Rows from block 2, named by matrix and row number. Each number is 500 + 50 x the weight over its row's rms, rounded and kept within 0 to 999. All counts start at 0. Numbers have three digits each. After the name is the row's rms in percent of the matrix's.
# conv: 3x3 conv (model.mid.0.conv.weight, 256x256x3x3, standardized in use), inputs 242-252, a 3x3 kernel for each
conv.54 103:497517503475520491282479471515539488439487559458478539562507504491499542394472486502501530583578492521467562481550523470597479534421494525498480423511518506488462476543544458495475308503455569458521464532473487444511507452573504553551549470546541499539522488559450504512503506564564521459537493396
conv.55 099:486456517469495516444534468626483452478563553615537542454537421545503503547585511541532558513553422558620560554482576450531556417481529472419594506512558483560511494496474486509496457554407470537526541442515482529462570560536472505439495499515455458409554457558471468358449488466553510468545472504
conv.56 106:484513414476520488485488437530501437530501517501541425479526396525529456488547470589471490529533462533445496468448469528394396544500454512565491536601543530594479517415473418494539466406412576476507477493442562497505566542512450457488564549462518514480516494428470536467523494428502475501505463442
conv.57 098:482495529457461537481475467508494494530519467486570556575571472426522525533641451516518537518524508494512533475494550507541470520539469516526473538546472543575524524480440456512429465521440490474603465556525531457593477514584475462551488505451455451508472537422447528581456493451552519408475462462
conv.58 101:446405505499531501485487391476506540508549478516418499390521551467522568675439528520563553400548577490565558476531453502566622441385484525525500448517483581406488483518535546432451484497418501460501450465530523531511524468530534501436462422475495515478406451526433465463432554460495513512489481443
conv.59 099:389467446408503530466520425512538572581536579394520519485527529567634539396517470466496456538496496492565491506510432453581441432475519504528550535531506501486526460453555500561533467571438532507480563502456469466510509496546421546554503516424465467468541427465533423420470522473489507479468454498
conv.60 099:481514462431503470491498473523492441523564573451540588500497511510464539540517508441517508502608536465511557464404424517509537575493529573469500482514537572505512501585492483523463514496504432473494507495476403509569465447587436482527500515475540410444505415422472531430521480491554561566532566516
conv.61 098:526535502490492464512508490406501431562582501423531483485489488472585499447501425583495479538551532515502481455461464518556483461586552485519473434552520564586549584509497564590572540517517276406344479499535427497497426425440489525522458463410447486483520480460432545557537548552546533479421450460
conv.62 107:522550521513541499313303318491510489508550463522511496495510462545532491460456530492472506535493561485437502495468503519476496486478472462523536492499507537445546528537516497552516447436369509458531500468494482570545482493469519473493539493568475524482457530493557541499520511517495498492485467480
conv.63 099:487476455518478485483455476425507502441460525500459527519494502507512511474532615508486476533474506490513592497522451557407474439409413531526528586471464558533517505446443523436373487456450517500523520490554548523562458564447509491499501520590402433463498458501503488380554480490542596454457506451
conv.64 102:500454497512494497514514521532543391489472566449494505507570478562482485452504539441464465449521477524493522586482473450558537538499554475492496455573555418538506439537509485482509486542606579401554446460530479528408493558458451553479373506604530510377431371526458522487452464409392527565478425520
conv.65 099:527483511504459468498522494546602506498529444539450473476583541517479473501434566468422464430501497585578496449500449587541496436564509432492560462476571526474498545523475495536462547543539461508442523509511543556541553537454522535513432527344483538451534511501539565623432500507442486460518503525
conv.66 094:518489475493408385536492470401566566430568556504555495435466464459448475576529650501508454474518448506585549481488422523466414610494459504558469546445436589479512510515512455479426454571484470442458509525490586512491566469566539529489380521485507503496488500472406505444496558492494565528514516454
conv.67 100:484440473473412460435442476533584616510499537457516529508559515446496514442539650542465459482418509590634592562525470482466503454520572467441519610566479560472516482583532466537539446412462470367529516494520411607512501483492446492564609466541534524470490483479520430569553512415519535456602543512
conv.68 091:446475470421453459426464462489488506432419471529460501405521538511565475510556539523516515503533496444437468545484551507425437383405465501487457619635500532540465441483455477563485376428405444543530475496462508496478554568419511575507550460404503479426412394426452523438437486485426486372560545533
conv.69 091:452486439470499485435464501515481631536430443475364416484445490487474531488504497501502505502515486563518478491503525546482479516443453505544502508492537513448469480508493491429499510480490485628530513528521517435521473452491447476529415516496490499471572486446420552481517530427507457501538533427
conv.70 094:469496495521440466500385470516452478496624458544594435524495385403517508472513452482564498476476491557490471559414440441544565560612439463541446576589477603502486469506529543493502477453484573472500546478517547526510431488462506492474510555511512440506435512520434475402525526564575526445500513481
conv.71 102:497429476495516484487513421473552510534521569467570581531556420465520597540522456544488573496547543440458462536492546522541535376514518504482510476437515389463481512449487499465518523561445489384480523529487512463545527520449534510548432559379463508511518475475541480549545551476506453499465420549
conv.72 083:545500506520482484457455485489517450477496485558524506472437441486476467458482449462476469410405416410420475519503430479490423519528464466451371443462440421466480552552508537520494463499510387356396428416433428479492450452438508508475489477468425506464531577502497534523486544448465477470503489461
conv.73 092:484441446470444475388367473469494522536537555495560502325468538563467471592575465559538526495511541506430563545558517503452526457555527542557550518527459490541472491485379497559537430477459514488527522487570514502509520505450573523530581531453487475494470510502512625552458480505490554517532516367
conv.74 103:477505439498526480472469458445497483529566505523531615451517437577526548539499475472488427516537532491536475509462414569446550519543565522483560535522556526530540479557456496593457452513467502504445549564483530539441512495469441516564519437415505516437494457460511582502483425519473455430552556511
conv.75 102:478452482503530515473483460519474457459436438446438604445508534327524571515475398531501552482482528485518547442602485442493455394582581562512477551476531508499580469445500504490498486501565420530419511498507407444471503525501474493436495487493449489534529559449519525502501536536556459455519488547
conv.76 099:470531514478515488438441429571467545445484445544556539472438480454531512391546563511482549498509518438454560539517611456433457549463400470454506518577441534514478535514485495529518449498431536491558466472529550535532567422436527530511468557633530526418550532573534439478486581493507518469499449423
conv.77 102:493545504440480491495492460490421490457479560560556553523579505515492520453472457533531518515591486489451489465495440532537589483442523538568571524507580509529560473535450562496403496553469496444462507538524544436555468420587537422543476550478510498510516448516507529534431517507514529484497531452
conv.78 101:507484424478493489460460479446499528491498612537513425480378530582604427519546495457515571510488571496491537501457505512481399440519464530531550542455505476543560531489507566441551521495528414477480525511452496583479583487584502466412488486523469565592541476438466517511519589571470535505475460450
conv.79 101:472494519485473516507513529455516497418510580578456528571533536563562453465505613494455454553505476590460441520418469512591530610479509542425512497398565472467409470520459532504465565547509449443474535587572456457523495533545508522550483381482524483473539509512455467480574514444473471457539506428
conv.80 092:499527496446437473334288426474545618421432489548600531432582525453521514509460547570498519573600581550523643617538461512480431539467531486530417552549413641522519424432460473510510483440558635516553536476458498550578495547550529512570500549533462485503474342467519489446506455471505532494519537495
conv.81 101:484441513521469475423429427475472513460540592447588509459573486521587436468405517521538440443514450511499422512593453451511437432497542499536495412490530579563488517504564584507408452460384510539407533517478505510575481407472500530440505498450593546481464475415544589426486567421438418460441540514
conv.82 102:514550493447507501417460460413555473487522473464536489512642458428410463561511553472472500421541448547530569521512524463592460407520556507556530464571414498472499453485547541472481531513500606506661460527484337478585594531499547508460487546528489438494483417558439507570455517533466476552549522480
conv.83 097:507529499461384470432427545480536473495559481541439465536511524416500504451522469555479572485515552577573553528457580483599431527570466493483482492471536516462458509506518530406450524507482496442495507516516458470547436457489505454522508562472466420527601503500519474448512481574546548510531454470
conv.84 084:526497507508484494488488493456477419520527466537526505489495413455465409393426383448451475428415439406388394531478423528485429571542468487461378472476441471478464524554520507531527480512497370354399399434464384405446525515443456460424481475448487485456517550505559587562455482435474500476476488466
conv.85 097:466484504448503502486497489629472474578469542491600516540451463463492525440531457486515469523456474450383422555472475487441521470514480444462477468587464476509567523492551400462403390402468481505441523431448469486459523472545460543471384467479438426487537520503474440534547567516493444452445443454
conv.86 094:498458486477504478519506460440582482417506597522482505342573512504643624527486536469544439462539450402441457472610473519518509420523541475453525464472560512557524505503493430427484529458504438491498451389520372551480520562377495444441569414464576550504472397535513544595521469530518436467496516555
conv.87 089:500501489477518485499525510517554564506437420556483487470507408494505497382428413524513524499510500458481450542533478481514440512542498481531473401526488469555524464489497467534479485623552379378420426444483353435541494429407425429433485455437429444449533549487510635621546569512520490482504512475
conv.88 079:535493504490466480463466484483528444491530489504524477432476456389444454415457476473430448446403411441398419584513455500468416524501424505426439497466466516488460552538521501501501464466456427418477433457464448483492509505478525510479539517482550542512547573523492516440469474415484470467488457448
conv.89 097:510499492513411446467465472428485634435456503478523547521521523552506536520521541529537452522472463480500574548500570442592510496599451605535527484527497461487447499566440590517407505402423453481567507550461498624626509531417544491603419443536507527496576623556564549489531504383550525454486495429
conv.90 099:490504491495453486460481459488473553569559523500443623457470447557503509552465530493505494491573539467504482499458512476494547521500576570462430493489492412524502448518473457556460406545510518434552452523609576476566552484476565514524514485435549514476556517375499508561461530537446569420457456562
conv.91 094:436447461442470493451470520531598530590638487528536455530549496512459492519513422533476499449444520540445475532537502497565416491397415541513460554507430553433476403462500366394545379508553493550485541602509517420458497502524506477540537653500493535544482551497567558456522451489487488517477468494
conv.92 098:513515527509471442538423437364445399564486451421440375525548493530517563521500431489530555467468509494453497440557548491495398469443400582556487459555394453606489513471461477524465592529431439548616514470524369503533491478421454481387450545445484488423510529505496546492545428353466606502518493479
conv.93 098:499498494478461530421399499490503484512562516479544546480448455540565508447537502535511578504443500529460514487429488521462459524531513546530481503473528552454494485538556452444533454461404523400496356449570542514536512533487569441462371434387500501462456442505506546451521477544497511454608504486
conv.94 104:493451493529466455448482480476541542489545499500509507463488460494631499531522467509538483493411476374466510472518519469568467517462497586585493547593538538535400497474505526451383479535506402478475488459458547485521347469563527601503543510416478440487370515448607452412501475442426451550478503552
conv.95 101:476453496501427514540488486456509447565485461399532447406464471507561593521601505494545528431538538466486562541563452437472423470453484513447521539539508518568466541502460573505553493385422510576523473561447517466616532482452504422492524514492572524511532496504447456468514563484551565502491498385
conv.96 100:548549582538533558554561568485512494480523490465480468514516506497487469475464444490468464504477483509505502547554544493507501538558562462432494482448451467483478525518528533521516541556536519511476480460438476432408533530522481474483471474476539546539484483474465471470442452420563571489498512463
conv.97 103:503466547500472479543501524545591555504500599546407444458510482580484535601472545587568499495570449530553487469565381451506467666474420415400429469525401597507473559527529531540452510497517519533503471516467537446496565442518523602635515489539485458546506400543510544542441520422559438513498533555
conv.98 102:464489517440474471490512538507524409535501494542586591510516466594511481453608447533560555515446427735541557438530549492514486607555516476537508549514409519628487554484499477462548572495487431634532552483516591487498591512525553551508492468476438507495434534549538505387459468534521526557465473504
conv.99 096:438438434543537505538532441568530532493531469493500559523628598469526451637509484538564479532527486466460531468520480486499524532425504482539482527572472506528485509530445538565335464537508488453408504467502525405556509442560441448487513537389397403408448518479521514481454496417519560475498547568
conv.100 098:564540547550547581578592604488522475483523485466442462527530513523526490426493444491480478512483510522522519573566543511511501546565579515524530460452457494509531478487485514493491520563546539506503446402417451419381498528478438456448446447442550567531457462441482466485439484430550576494507523475
conv.101 102:496545513521566564442435449515440503511444539498563517490473530558493549642631546518514483523512471532473563523566513499491527461511458507497417531489596473538471448513508494541504521434487471504494538516450602457485600518525537501502548479480517574555518433437441529440475486485539502493560415438
conv.135 095:542502509489496492525521511429515407493537441498480431498499542507517512452484488480514528466518525480493546418592532439563495449595474423500491453588534474546566562485482535492504511518552414458505495500502499492517437476465483478447553426453546556466501578507518514507539509496537590565426563578
conv.136 099:533496490503463465464416507636538541414443449455627555543441479550546482470624620489458485518551490484529565505555517553448492493567555513573414570551444542507538518485521475631443539423452486569516511479429516563624497408457478617524478510481502530520516517571565540453500526515436437459423479474
conv.137 096:499477477485480495514524527472472521528503437424423429520476537522404455395483426435532506427456549542501525519606543490464490539490473458492494446522502494481551497460507483464589495495564429520424452489471493422528522498546447454496532555514488517498482553562491455543516496549577596607536541594
conv.138 104:523523515489430493455466524454431531502579457512484505404390513409538564402493542477543470520464537553566613435469558576550478464555576457474498486497435446401541495458485457338518524486637547547425577476456500448526536493615500432518425496501568539537469552464490470413497518502518552503582470513
conv.139 102:440480460442497509471464513475454439544546566582478449481455412408435526559463411389494457474495443472555575517570561477578548464415567508561572485491446504477449462601488476549478484549479526512361517556488523458563503522517425492514534461437546459465484560400574568395503528491578530418483589500
conv.140 100:480509510521480475528509484471511471508548502361503425482497553498543496411528469424476440405515489514449467481482475456504537478559532394432449449547597410522563494514460526467554472408454461507429467522473440432501463469532500420454434429485481543462521555527475588515509498462460584475499502560
conv.141 104:490514477444501450498492466558566559481600598480487473404574603449491532416459382414378443565542495469494478481500580542512596452492428395506554561486483459442439484504449557531444595498561517476466503487510455486596511469509489517448642388390423500476485472514554564577487474491494496530458571412
conv.142 104:478517459482527481445470424624478543482502486440599489486515492398513487407456435527400463478559550521436388531422491465516461507544406508388487522517463442534496436545546475568519474446484477419467433512505529499431436430537497520463459416470590507508505410438511540642449483467455420571585453520
conv.143 104:479454498458467485472507523369480597479556620484510551418514531498458531438488557438416470536546570514508479540405470531485496565571531543498483540427461537546525430488481443491544385537497544536575595497453551471376525466446407449514437437485455504557440388462506453475571523408511552455532519548
conv.144 103:517517426506426471513482501534473467510443526424433429425504553399490552587466517444447468493529451589431513576481504486548397445394463474583640447469394519537450537491438562527416529485513627440494489529496497444471462514495501470538489419447469553499412537556461571487440519514488511419549527536
conv.145 103:538488537537519532539545563485618471519551428516510540460528403525546462500455531471464427547630470456557562408484440501587437505537530461507583465542553526457609577495517532483518443513503491514534357564496516490472544542529504555457432484564487508506390559562489479490495498426552507523538491521
conv.146 103:499448431500490482543480504443499525424485544499558539415438526551535534547563502503545463464440475450503501409463417496493494444516513544623541478495496523559491465515437428426421552528485420501450514532555485488486498460416490471493459532463430417442500517494584605567519577540521526458548483493
conv.147 104:478541503537515479536495529471516463432525465532525446435491428435409590533519563530585473445489516448537539532552559390561503620546498524470432472573429602527394446428440529529497508547488462564551374519456622419532544418424658450485501489530606436503530540469512505428520436499462454478462493423
conv.148 103:490504515488483474365457382582527605482578495504424546453488468574461587548524546613555468570479452503494469533574602509549540419449464464481490493489571498596580515525531503523558468521410544558514550487505524451484476520518458493505462533474546415457463451398644462524491505471506547530584498571
conv.149 099:436424508415434523490460483497480514440576515487506461416479460571510483485498508499455494449469471480574490540518497479534477384529492488393463558474405471389615463435577426408486523483483453522551574574493395504519540546601480556459463549514563513466534496542584511504476413504508484517487487531
conv.150 104:506532518509520544355449451482364503435486553507530520542495537494445514415539490430535553515612614423443522431427601504541514553543489562521528572553499467459472468465483539555495324421474470519465416456487515604554504518524494603487555484545493543432616498430553524412440513584514517544594501464
conv.151 101:523518502498505471546471492518465505525530528452496508490502449458525550482530537404489422581645572506501467378399405476490470526441494580598520545493455605507434542544445538583458607495462422480413469477559501500538506470428530502498557502492521453485529406485581444399552525504510542551460524480
conv.152 094:537551548526524528515508504459544414434525493527535446517534535419449517394434448447458506459499526409413464483493523484582587467550537457479451504542560472552516498515496508523536487490490476450451512521533485481477428453429450435443435437423461553484543593558529577532443526521501632575432552566
conv.153 102:474533487470483427452404508575436512556452549488571450376484621511424542581518461599486554440556533493493477575531632412487583467465450474449561523555559470487457489536546376514537454466557588451540490513533549436362558495528535507554522453517584475506528623595414517533485526459515543537575534425
conv.154 097:469506448477501456457411405613454404528541483479512428542436573583465531490553489456494463446487450418446518474522551473495475481452512383411492510529467512433486388533480427476489497467509544538486568463443379557432549545569531498529455478558440441514568541450462466465482542521450405516509503588
conv.155 104:443461413491493459491490492485482452586487423507545526597457486589468511503519438372442534482520502458407333422460607482469460453476507509484411454504534526459506443524490445485471504501479449515545461481464529503404417490526445471462474430489502496513458533439526446510477477530500506490446464480
conv.156 101:502492497501489370515430330545452479429443553405508367622549603528473446575486455529553567546484508511530532523579451600497528437545522612552523477542387458602614511521438485479418546429458450444443525464545445487435464498488536537440501472462490429468466553562529511529501455492457555512432543599
conv.157 099:474477513499433445527541513498451535479534554579443535492565442485437496462468481394380462573477553587615630444466469518437576578524575466506592521414440541431462511405548581491473475534490480471435425524556491464621513522544454444513506449483513544499540506460499536478544447471598598536484511469
conv.158 095:525498474520488464490527489429567572545397455418475539541538530516439459580586493473466423487499558481547567508548498516521467496507542539477502515570493491558495534486465551466400514448468484500540503467459497593629519462464447511521431419496448406443571569471573475469510531525485532546455510515
conv.159 090:497512503445408460469455462420478507463496545508513513456548476535521508546558551457431463516519480501534506495488494438343385537536495592549530559435397487564519538555550556656536490532509497491520477401446493479503491491433492530545464442443517529513488463446516502474534513384457408415518548506
conv.160 106:454507504509485460460504487431487455423567464475487536474532568373497556481506519528528555499576504406435546523509493431459512452543597513541455555488509512625557465500534512528475430497471461488470397437520589526556565504567562495391567485498501497468459443505555531475499476535545522575513449445
conv.161 097:607549557544501529511505531498478568458466638524455470493571557504546514544516376442482464450516478427494515466533586485474471546533518441471432493539523484532495597590524566509468431469561372387483526512534537496438512535463507539536523464545516520525454459528468520511509495495398409392490546542
conv.162 096:455438410505540513505487482454520501544504468527471521539462607475449520525474527526467474536552516472518530463418486482508522598552494433473505550538538563489456532546462455537455524512404439420399494535498477509472494469538516493464468497506456504485498503460491527500484477490525531450501640546
conv.163 099:468487499489459494498393470492556539516459540457506643495478475450450497522502589571556452582556464410475451548508454443528573515440476552470391408493495582538605520514540518415451561464518516512537555532432468438482567464535457452542494519533474476574526520489599503487611568424583491532484450420
conv.164 102:504508487469488482457459481544480430556575593506590473589504561533560393407640378488462512452466441559524502486473581499580502489532503566490470571544464510570441532544503540480482577488518483454478562473407473480604445485529522502409522558495501449445520379519561553451485517523446451462643429540
conv.165 103:534533529506472506556475496433546547493475510432488508486468515456441552508384519453556408498509586510493471514507487530445600477484427556501526575471495558508480515523461514499578473556477447469517429464452495515484485495485372483528502501446450503529555560430524554433380440407520615448555582517
conv.166 105:498550496532493488533442481560440559487464501522460517562460440529571497536513479498498442426530497437532517444440538397540560519548453484509536459542468596551490554601456427482544502492614491530551539468504448475496597470503507591555494500537526486509471478555471476559470460471463472499454545550
conv.167 105:482513458472510504515463509524459555485429385474455414390476546477600521478473448445402475525510466480493519501459449556499463516454509496479397562579493529541539521480528508456553568442470537395449482472456505528507473449435545549480506475608529502528495539508496523507504491436503511518538590561
conv.168 101:459502503541493453564520440486556552537503545486516555521551578485532462576618477507488468566518427496557485568508423562480499528504520475567522487539551479522458529512548468476461553514363536510481470532498490426440463437540423427493513521362573438586500557425513520428515487563509557391495453566
conv.169 103:498536537446468468469391427484445455462572545469516489450476489478579552503591547583492513505468461517447476517488465517489432545529353531496525551544465495495475593493545493498451520434415537492479478546501388481496577417411484504504516477470521467452491563489445512499545610557472446480467504505
conv.170 097:585560565535502546547572581423492434485405486481451469500563574551558550433556538407487506475519501435464422438478479503502510542548509502512450501524505498480457506571600478527546482563476487530512475454418468431444507439440494447475437495535483457449540539518599579518474562487554600510469511436
conv.171 103:553471498501477466482465486501481545528530542543481475451521533455603516522515568542461512483523453504512470618552566528477438476509485562568482553631472473534492555450459496521433546606581558523503558534506530451444541525553453514500365493465561536511474529417482493442491598462469451496471503534
conv.172 102:509519535502445452519453504552576499520472446451509492500545504522600561541572524591546475519534517478487583527566537577508579491436546457442447580536579546483516523486526488485464500470488452557485538515529471460541447554507412527467419529443503412517527471453542490433515453471501482498538567443
conv.173 097:592557578576554556580551557400441456425460460445487486383427457427497508466516521445473467449478459403413410486520491535553514512534519488517512509529530504526527537566570531582590492542541489483491466442435418424458481502489509523530532529514529503483559534516493485473534577529499555495443492463
conv.174 097:492486453505448470467359440528452462523435477601514496455462365539529449528469615484546438416408512425385401535502476476517504455573530464491397367490514503473511468529472521440432489370441466452504426540531483515539447515500516552494521399495492549493438546592476625534525567553509493482560482450
conv.175 104:531525520474521483450476398392464544543572611569578488487456471539531494458553521493467455488454426482428467417449508485436486521520513424514570387485456498574441498434503429520509435512589509478529508448475502499393560583618533469513504499481455458381536467549518455527497513484516505477416456579
conv.176 098:517544507501470488513519507554419431423543406564515466445470499443524494584595548520515578505480489563580564597528559601461421482511457503516591590482493466477505489537526507430520556503498491507474488505470551592393494550528500549516486611428560538483454439478495407473458475559540511519445434523
conv.177 103:460523510403437471378456541475485619444428451446471501529575545511542575469513474579511465496510442414570424560582485545452542530533485503441487521488474475498498479494527437458473473416518528574496511431533495571429555550559461490468421397557506513500510438436610490512526481487516530497619530509
conv.178 094:603531552552535549559554585454512487469512503459513452378473479473528545449514538424469477430473467425427405528477507548560506500533493519538494518525509497527519518567570483529558490567548487482508494444481389405426458478441491476507516495504551545506537503491539571515503572489509565486428473446
conv.179 101:468480473410401519408502518563494387548507571480474537513494506497426503455418594515520506517498586482564492531477507588576465477462555470528501553457472549505537451540462506467567540526543464557560449466573480402360544498539462483557473482443477520495526517534520419553491475457573489429583505405
conv.180 099:464471467501503499460428459472419565422507494394448464492511417403491415430576512523509534510523490456498521523511536495416462463491492561487493531430381466510515395457456514550528506463586466527445552551399539469529461481559464484601515540447513489540521462380517569581586556410520513443521614514
conv.181 103:529515509519443457495501499526500586532543540362569525464561607438558489468548450512541528501519556446520536559600609534546600440455521509539463512506456488467512524544529503572522505454470619499503584512541468498439497449452474530442506546578575473525527627551538336564474549545515539505493500429
conv.182 098:481496489408430460512477528393449501510474493423559459530565565409487348564505555522546514507511503475516618513572535459434536467576521453546543567520541529501493489529526504513367458451480519539452409502553484471448545502508480513590434476537425481509469511504431554453547505522531478486544535477
conv.183 104:542475455521453502517490530485327559503581518523534469495539542489597539519543521548521486535507474564492536519569512481528541555422441577465543563571565511496416516507436565472538579485501471548513401470561429464500516503528426470448545495487567444463494477477617461460549442469536500479476606477
conv.184 099:504560546541530535577579580338526489462494479463408433448561551569543581494479551513526516502469522565499534494531488505564518540479514527491530467527511419409562467492527438477508503493470417502508575469408545402463505461506463506520501536561526440454485526483459463444566456491534530545439447475
conv.185 101:497516534523494465515511414568468567507412543492504484559441574534496460546560537547547476466512460581456465513564570516510521498516471552447550498513530496673496545540550484521495469536441567565431498513501581489479597427482548497578489395487519543469467529521482464480518588464489501371574485478
conv.186 100:514509527523519497507556522507546562429508513426545397474492500520502478522485468469529492493532470470424413418505479557503433417407477440493497555481501523494466448575543476541527530539460434557518459524482457403447509496619497426570504519562488485556551513511609499499532567550620508498485435493
conv.187 103:534498527512513543529497542534491460513550444446545487583490516583436524503528459502453465513536587488491443433499503383406504512547530533513485568521520582581593558456476521496515569417544395597622387475515468530512574511546503646462567587537499558517459431377445525534556496481460441559605472516
conv.188 101:397492503448460473465452500608497397455562481500497489634476509513518501528443418493458423521494516508492489508467528554502534486511487410471547556464506544500421523553492501492406437374487479522446500432554555466474466492503538418462444391602410417520467495424503446592543440454514452554461401503
conv.189 095:638609601563551568565556600390481486438467416496501459379463479454510539469514524444462469447463494428435424492518487498537497502518502497516490486517519488484492528563551496562598474540531486465489511477490405431462504515446518523531537530527533509486548544495493512492496538541488525498426447422
conv.190 106:493455537494420460493463471515488476494558479461574468609520494565497507528462477529532561492423525401418515543564603548563566460492524537519526610578539435542436426449460490444539520499507504567443525521594468410508455512580419532529433566570523547473510530448579515516457456474519511509459452524
conv.191 101:524502439498482509512494514500505501514447562521491542462513448479466607580398488473454551534487542467587488597472538498501459450471547505573517501520538403553526450506549420451438504556579542456514522552515494549573511542473478487590473453457427484500446474355469592430449517637512517465504466492
conv.192 098:486539496499505504517509526558389430451435511536477412517439521516451499536507434449481547472533537472435465525547530439530575427434441463499542569527483536462475505451506473484485520578534523546484498565545426442523549424537493478509485428442493436428483542537512556496434450448467567555534566504
conv.193 102:523503530484502531537512563514520451518570435501507527518475463534531506425448422469501584488455523454530544384551570481517478412473548491476470528544501447487435543471466562480511526531584469444466425459453469480457503547568471574465544510532432446532537471528417509456496453459531499518524460446
conv.194 101:511439456457493436475537428418490497506491450424523491507437523524606447354549519496516583482472485533619503440510497473502528465543487420491476513467465506511519553470436474549457529466404406508522556472505418596425523508422510513481535528560479540405476435448536475595536583437520539511510472430
conv.195 104:496520504520520458511458521443463495526397624411598566414537563499379439465535605510488524461511511528527504448459559478499560440592462459402450515614571504519476515571539525550382518476458497531475389501527469470565442488510482413576524442534538494483548506451511517463484540473525547497599482447
conv.196 104:504493511429484486500553535538565546549536446407466438493517575563430420490553503486489568484507594473499542537491525586522525408474545522500511472533548487462463560523444507481469554474506547471418512543529535473524503586464481567505491526484391509495556512480613464448500529471531422562588456514
conv.197 102:501510527503464512502458503486503574506529487446474493518572492467502529458557590520500531594484508481533492467538598509547495523427485436450533486464514476438488451469456493512496467564514591472442570528522498519598508437564476485563501547446426447519426521470575520389581514458453473530482445496
conv.198 101:489521475473489514448502488536625564588529487397441507582557542543470452473510514480529525468444555582553504461473545601569572589458457489487484522512503466509506450520479433426512408471521531491495593656501537447408541604428508521440501414555447533450407525419437437523413480446459449489578563485
conv.199 100:496470522499464509567567557495493513470505527426450569437543498548511434498423485493455394499535516584560523511464459417435513547426518549582526539558548513422528594439525483502478536487466484484512444466591575529494512453546469543507516566384536528509459540454557537464470469476548515523550515498
conv.200 104:512513471512480459477514528559516396514432558428520491526579471576569624468469480541523598477543578579548493576449502486531526515475445463521471483561523526487481481485477549514489526537524539510532509512560510484504527393505522464572581420510462455447520493527466532620541555594507538527490508494
conv.201 101:486516515436485493524526487460337518538381538483520539562490482553554495562485434600617558515553488469454477560519561550564562512532447609524518536515512537556485499552471484506481570510501565529542507433556473506515475490527519444463540483587581533446570440579498494506435410454520535546496461564
conv.202 102:471519475441471471456470542510470550465501520427484461460427529547575505620547462435441509481504464588455511604534433485493482452536501527538590481520505540461413422549497466472435546506469526435504456452541518451507586568490518477513388439506486516491424508527484540507420412443527604503567529368
conv.203 103:424498505507457465493514487511449438488501484462577566438562538561495466432545531537558510488552543544512545559479486563470569503617512499452459514568430548535533568512530487530483480565462557566466517497452616471481460497489376517470401423439455484526521552514574422369511559584513535572604528474
conv.204 105:524511507463490485487512448543547479529418489478562410493451571511587462561570405460469532472583502486401513437472508500390445485468468496488395588600564463576587473416491428592460417486538591459512495455491512478542464539529453493494466607502481480446603480494437667587522571525472640518493463552
conv.205 097:552538520496479493517533552478546517434527528535470576414580547508561556528539388525566472539540499485536533463545486463560546499589547530510554441534409423519534535484498623504618524519558511524542368478440496476521478497445545530495463551459472441430517541511452475626476494489543540516480428497
conv.206 097:495524497467459463501467466466470420513443522500524373500487502506463487469493421513459505509589518446464567428458476465419491468577450418383488522465534560540394545499506557655557552502484586507482496454464504459552577565513468531478438497460517546507473567498551642550480449482536548526502573498
conv.207 098:471498500501488503500423442441442501475468417478548485469486519521441492555627440579530508567567485522466508510506427504564483545622465552493425543486520520539527426481483461524490514423442657471499514571596466453540331439544472525516385497446429403476501526504411555572595536602516483456623553521
conv.208 097:529540527509525524520539535460447473458446465522479471452471501543571562430471434448522533472509496487476471474461482460498456510554473451528489405508419449568493505505568511509485570588610500457526484405420512526587479510563429514529557512502476455493414425419586603489479478443527580523482536509
conv.209 101:565537572536534552535535507425506398419511490536452516452437531419441490470497565504521617499500571452515498573506549546458531525533515375456525512511425443440460461486480490544509462470441471549634559518486525541519518532503564519519563449574521510545545537597445393414469542483404474493484505511
conv.210 093:676706591542569550527557561436461478452448458512482492466505500523541531472479503470490488516530524494502498450448433473483476540520544444455435499509496485438441535562565522576576528571574490478462462450448505509514531522517547542526521494510481458448459469479475482492445473470503514515545547511
conv.211 105:470508515414496532482526540534351524513481508480509446481428613527415497573499514463549544512492533526488518498562434544448499542487374495487483462511484577421397481499503490591511483502488466465458472549498457429518526502555547499555412478452498495500470485429413487551524537467479507438371501506
conv.212 104:520500497537502448529462319545473520402612506433520471465443474578522501484504500359461493502600524574567392494443422526483491460565585463502465515566483530565611482499465517569409552477371487428438505474554461444538496561502417538475562404447511508416434431457542501560464505554488551496534652556
conv.213 102:454509514521491509500513543463542390513521522549546531461529452489517515523509503512521406475476467594523623535497546437457507535511576443517449483542467450527532486493561566472508556485551488505459498454643531528543520539563529529423580451402507588494460429438514397411587524451483455490492503490
conv.214 105:447508531430485457470515411429456546480492548455568551523524504573512524494576448538505444505489494548523559470430506356556524437573618542451492417532556459600483469493496520475613552482496512554521465493358644480619570509492586548536447513504490391525478478520571453466528513554586490522509475655
conv.215 092:626643581560588556530553543461437455472456458485479499456476458475511509435468489487496488504519517486496490458442437500481473523530537502483474499496466485460450535569566528581574533575565486456463478466470505501517532537530552546543532518514484476474484493482478504505453483470492523514543552532
conv.216 103:512529519469508460454491490486489519507440462440489447519470528569547414379411381437452513464631529500449430492507456506503537424469545583486537448568513490549492528477528504554463510489495633602525427528459540483514582467472547556515467595475541467517491458526542512563454432526474433469489508542
conv.217 097:522529499475492491525514477571462466514563430553475412561487487409480513503466594469507505537567444569498416539517509528548496452497451491503489586448564450452464472485474582507482529485468456597497394474486396580559508516539574545567472480381481488515499480539418439518491509542530453550679532563
conv.218 103:530468477486513482459552528547612603560448581577454559561605539487426584502507547445522443524501492526586495524560440529525530563533470491540438501480509524483553604486507477492454468595564447401409472465561513584434520466545481541550452549577502457513580394532488435556496457455502491452615465417
conv.219 095:532532584545540543528520478548475504444350366485489538535546508584549544514477451450479491570528564491522547472466450438441545472474566425420428476528458456523470527530562593522499476526460464504390457465416486497473558449441577543548532396475507536478571465413333417428434549456433452425524518549
conv.220 098:514519512557526557535504508460570482423528503498497521532516495539504536482465491536533536489510545479519504531548565448538541427542568451518459449504567416498465520524549571583532568557462515434517525568538442513499487529517496465491517516480418471469491523441538491456510526449516582469564585584